A small multi-label audio tagger, trained from scratch: log mel input, 32.8 epochs.
Rows from block 3 of a small multi-label audio tagger, named by matrix and row number. Each number is 500 + 50 x the weight over its row's rms, rounded and kept within 0 to 999. All counts start at 0. Numbers have three digits each. After the name is the row's rms in percent of the matrix's.
After each channel's rows are labels from the 100 clips, of 14976, where the channel reaches its highest value: "loudest" is the band of the loudest frequency at the time of the peak; "strongest on" is what is common among them. Only what is clearly more common there than usual is listed. The data: simulated modem signals in the audio band. In brackets: how many of the 100.
# conv: pointwise conv (model.blocks.3.conv.weight, 192x192x1), inputs 128-191

conv.115 095:542529535551536562454531491513468497499516508435532506552487660526514486583502527534525528423471559498506546591520469451498492561499548475501518401470500477511517526603527478566496512591484478
loudest: 1000 to 2000 Hz (45)
strongest on: carrier: 1.5 to 2.5 kHz (61); 50 baud (44); on-off keying (35)

conv.1 103:499467302404519461593511532501510546488407440620540478482534494494527586503604479560515510578534516492540382457531498498517505578492458477506458586569540542549504544468549568530497474529484516
loudest: 1000 to 2000 Hz (70)
strongest on: frequency hopping (72); carrier: 1.5 to 2.5 kHz (70); 50 baud (56); symbol rate: 100 baud (41)

conv.153 092:496515499533617528448478498437454582568512523519572483644440499549464581524473477458674467461546444531493491510469480550503558502480492518482507532492532465518498397651523430564531526581482515
loudest: 1000 to 2000 Hz (30)
strongest on: carrier: 1.5 to 2.5 kHz (55)

conv.188 099:501485294444534474559512541554519553531350457585413502460578491425493562479461474501493519503467489494573530502480480489509521566482468489521482479545469503501520597470513505557553475517527546
loudest: 1000 to 2000 Hz (34)
strongest on: 50 baud (42); frequency hopping (33)

conv.154 106:462482502504442561561500613513529508504457547525511522470498580504486465512546504626515479518491469693438512431546575493434598462637549523439493593556460537563471453508452523521504507547532466
loudest: 4000 to 8000 Hz (92)
strongest on: burst (97)

conv.191 097:587525445509536513441497540599472474555452436594460513528466495498514541506527514543495580458441499499587462559531469507508474619511525440548492528475518500537488598552493499509520453540521573
loudest: 1000 to 2000 Hz (67)
strongest on: carrier: 1.5 to 2.5 kHz (70); 50 baud (56)

conv.150 095:551480551550536615482501513526446486514496531534516526532449489562466553529491532500573479474528561452537473516502455517477445473466601508466500522431470499559560402554462533452469485568626555
loudest: 1000 to 2000 Hz (43)
strongest on: carrier: 1.5 to 2.5 kHz (52); 50 baud (37)

conv.106 103:474506473479448384577520553500486544485477500598416461482486551402458503509587479523498548507496492578435498483550638427494484477580539503454496628561461519525499481531529532549474548556541498
loudest: 4000 to 8000 Hz (95)
strongest on: burst (97); strong noise (86)

conv.10 093:537471464541473585498524546472450506542470514499520588521454522512457535517435522464523471413455577472510516429531470543511509429480578472506489424393475376533499493556513433465487487526482484
loudest: 4000 to 8000 Hz (65)
strongest on: 50 baud (57); on-off keying (36)

conv.103 100:601557457566432551452529508560479468526432502517473503450442480493463467552517494475417571478507681452554446551498442459558462541473557454486547468480540483516506541468474479506535500547499528
loudest: 2000 to 4000 Hz (67)
strongest on: carrier: 2.5 to 3.5 kHz (59); 50 baud (40)

conv.101 096:474497557551437520457552432502485403471560551412500486480483461520446412480460494455481422533582464481527498504452455489499484408463569490466540498443517506488589464449488520412509565432416465
loudest: 4000 to 8000 Hz (67)
strongest on: carrier: 3.5 to 4.5 kHz (53); 800 baud (50); chirp spread spectrum (25)

conv.114 100:543482499470453489536522488577573503544586444541434466468537474487587507512449494461509545527619471501507429515480455520531454534465536484546457563495494571490559556489559538482495561536433556
loudest: 1000 to 2000 Hz (35)
strongest on: 50 baud (47); frequency hopping (39)

conv.164 103:561517517527511607474475413548499515524495587497507566561477600472538466486520500593557569377442520479489499518501476503494504582471553484544493451490528447504391538522534380509518525453511563
loudest: 2000 to 4000 Hz (71)
strongest on: 50 baud (38)

conv.9 096:495485416449448520466430570486435463522524554527316530440550552396477492597407445517483523407566533507512483482503483517458421527453593555475491459553430474529597514459491450504472591628435477
loudest: 4000 to 8000 Hz (87)
strongest on: burst (95)

conv.171 111:463527552524482700441493425489512495518540562483527556550535572514508497421481533538540517449465537419517508481434399515503534493422545445493518457479520461432532470479542446524541514435544515
loudest: 2000 to 4000 Hz (70)
strongest on: 400 baud (37)

conv.136 101:530487442444568413517487504533470567512505465600525492571560506436491564494555490490494478543478549492617562578490491540477556525477406504533477517501461588471535529497500560471537511524513558
loudest: 1000 to 2000 Hz (56)
strongest on: carrier: 1.5 to 2.5 kHz (72); 100 baud (45); frequency hopping (40); symbol rate: 50 baud (37)

conv.18 096:563519529528508507425575487540441402495505441475461531533438541516459443503522524465522568495465592367549525578503499524594453507471551429564503518469478520506539465466488499445560459493538518
loudest: 1000 to 2000 Hz (46)
strongest on: carrier: 1.5 to 2.5 kHz (59)

conv.45 099:528501589487460476460522524558539379513511465567465442447479523478529405510524502445464595542582462438581452645461457484587419543451571463554497496428487542531550560494539537439536524559443559
loudest: 1000 to 2000 Hz (39)
strongest on: 50 baud (45); 8-FSK (35); 4-FSK (31)

conv.13 095:516520581539651558464535511451508463436485572500509415492515443501519506478477476479650498498621522505538551536470457437553436526468552433422517489525453509482574507588512510481421561544480472
loudest: 1000 to 2000 Hz (46)
strongest on: carrier: 1.5 to 2.5 kHz (75); 800 baud (51)

conv.49 095:455553598505539492552533508382451571487486507527474467470543575470445565520567537514467500496463537485438508409525577454435512425533485449424519494531514513543499427510439525535437487579597464
loudest: 4000 to 8000 Hz (95)
strongest on: burst (95)

conv.52 111:506687447558499464527526476518554518495523531522533459504513472491536511441472475561554459486520483510506425527485483529509508509481492477518637595503511478454487538532473444473492530494489515
loudest: 4000 to 8000 Hz (65)
strongest on: 8-FSK (28); 4-FSK (27)

conv.148 099:410497451481534483473479517491529572503438500499400493544638494448480573498498474442533489491536540533609545481548498525537507482524489515442499598542458535483516510642496504519465455554500571
loudest: 1000 to 2000 Hz (43)
strongest on: 50 baud (43); 100 baud (39); frequency hopping (38)

conv.77 104:504525457492442497452487573487476446525468511571424524420429487389417508601485400536371520438557531473510456481540537449555336545485524549529509451479447469545479541450518491483485590634407500
loudest: 4000 to 8000 Hz (94)
strongest on: burst (99)

conv.75 100:518507394459551496591492567532476557508384468713508452502531541446502506445592506565502547513427493552498458467491484495474493567497459431504497562586505571507435576556512521536505352543516527
loudest: 4000 to 8000 Hz (66)
strongest on: carrier: 4.5 to 5.5 kHz (64); 50 baud (49)

conv.123 094:494516523534594495447470453506469560532504539509540492599436499442505530493457460460679450475588427478481493575475463516544539486484531498513501524523445418454509474639505478469550563503513499
loudest: 2000 to 4000 Hz (67)
strongest on: 800 baud (46); 8-FSK (25); 4-FSK (25)

conv.178 096:516464586484519556485398496510446484504484624492444457547527658455532461462494505543557540425483407483576494566502441512453540520464530479481473552447445523495537521510484454520498482513573492
loudest: 1000 to 2000 Hz (38)
strongest on: carrier: 1.5 to 2.5 kHz (54)

conv.47 097:512493534534582569467539546503519509532437544497583553491505625518492470454452492519513548448561577485636535521534423538495527504453556468469519426482466372483542530509478454527456563565534532
loudest: 1000 to 2000 Hz (58)
strongest on: carrier: 1.5 to 2.5 kHz (71); 50 baud (47); on-off keying (32)

conv.5 099:513489588491528456450421523520496470524509542436534482583472408458523536559496557445638462486578405503496470487481500563537502542500480550520471518538432504503529476598506483503535586539555500
loudest: 1000 to 2000 Hz (51)
strongest on: carrier: 1.5 to 2.5 kHz (55)

conv.71 096:476485558430457445531473455473523553508577522501450432486603538515594593469538513475456514557514452484446444453465492534468570467466453491502454500548483629478468520485513573528477473517558510
loudest: 1000 to 2000 Hz (39)
strongest on: burst (68); on-off keying (53); carrier: 1.5 to 2.5 kHz (52); 100 baud (38)

conv.179 094:527527590529619512502559477491517498518472489510439490499510532503434547532532457549541471532582600469542511486508569370538431482508519462480510530496509552494574491525466539486448527536508515
loudest: 2000 to 4000 Hz (69)
strongest on: carrier: 2.5 to 3.5 kHz (82)

conv.43 103:543478558500421482463510555543489477552515477545469411415502539483550522520512515442495601512510482445565405511494441552555521569411540474567480518492489539534507559453561547570555478546491580
loudest: 2000 to 4000 Hz (75)
strongest on: carrier: 3.5 to 4.5 kHz (69)

conv.6 096:479480591529459499453545437478530399468578545416511480493481454529463400509441516463541441537588450471497441500446480492490472414479559468465525516469517486483572484530484521422506576461435453
loudest: 4000 to 8000 Hz (74)
strongest on: carrier: 3.5 to 4.5 kHz (56); 800 baud (45); chirp spread spectrum (25)

conv.91 101:474454548522569488458471458453499524513502526592610520613502486496506545526395482480663468364574433492563480569518472583553543505482492507489488579467461380500490509563516355527536544540466516
loudest: 1000 to 2000 Hz (63)
strongest on: carrier: 1.5 to 2.5 kHz (83)

conv.56 101:498521551474586477485466501499471515533463518487496421589523495451468552577506464403650459479538411502513453518490467545502528508498508556517470446550425525517536505608468485520469527556553498
loudest: 1000 to 2000 Hz (42)
strongest on: carrier: 1.5 to 2.5 kHz (72); 800 baud (48); 8-FSK (25)

conv.142 094:524497486515541551505475508463537590480421450515511594604501421504544543503511410450566464460525481522503534583470452506486549441461491498533484558484466485514436406624434510547520484476503524
loudest: 1000 to 2000 Hz (57)
strongest on: carrier: 1.5 to 2.5 kHz (64); symbol rate: 50 baud (42); frequency hopping (32); 4-FSK (27)

conv.113 093:543478513523555516505539483472495555464464460468513555491422498540434583553517477479520478514505606445628479490573477486519465486509455498469478454450496473616440461437495571520466435586488536
loudest: 4000 to 8000 Hz (73)
strongest on: burst (75); carrier: 1.5 to 2.5 kHz (68); 50 baud (43); on-off keying (25)

conv.29 102:453509527489483555549509587525467514456421525493476541494475578451452439533515417551417489480417389635472498423525572477420529498635518531485476587543479509595456454460453498449485475529568464
loudest: 4000 to 8000 Hz (90)
strongest on: burst (93)

conv.144 102:550610495572473475447502433546511468535545489521559463492493487484531416476461502578565487493529471463547413531432435559544469509419479470579585585438522478408476559554557500445555493431450552
loudest: 4000 to 8000 Hz (66)
strongest on: 4-FSK (28)

conv.94 096:475464426460503513483475542476488477431503541547442469566464532465513476564550405520498556549582487536450425439526576307450423478521547500397467559493470586520573460533435579483373578539482456
loudest: 4000 to 8000 Hz (93)
strongest on: burst (99)

conv.35 105:489515602538536541476525567499521507578513573600426526542531567472508506584473550514567536502561454530646536487540536591469518466536563533504512590514444543585504465502535553466473513573523557
loudest: 4000 to 8000 Hz (74)
strongest on: carrier: 4.5 to 5.5 kHz (68)

conv.72 098:481507699516462463499511507479494504537471519560531465511503552514540475483612517522499521569441499446605474485474471540534628510451487436529520532547479588488451534534540605569539385480535567
loudest: 1000 to 2000 Hz (38)
strongest on: carrier: 1.5 to 2.5 kHz (56); 400 baud (43)

conv.159 100:500546546498517502509489477538507555577534499593479494529598536476591559429593532543515540523385474505549465514490487530534576548460491409553519460531513571488458551549559526504529431508581565
loudest: 2000 to 4000 Hz (65); 1000 to 2000 Hz (29)
strongest on: carrier: 1.5 to 2.5 kHz (72); 50 baud (49)

conv.40 103:444440512453389558543515591485454523500420519545575544429445558510490469549555458472482519540462429576471549396521562500471543509568535516512450575578494543590435494369472539540517483585520475
loudest: 4000 to 8000 Hz (91)
strongest on: burst (97)

conv.74 110:478481494474408319558511563500461533509469503600447441483519484462504531526621469498455519544452475578448497491558621455476522459565512477496480615559491608541497459521503571539456518562560461
loudest: 4000 to 8000 Hz (99)
strongest on: burst (100)

conv.93 093:474526528460643498482431570469508534427523499533487465627478529459512492547515514463518511487526383572394446396520557437452529501531568497423494499533414560490528499639400513499356518536529463
loudest: 2000 to 4000 Hz (61)
strongest on: frequency hopping (42); 8-FSK (32)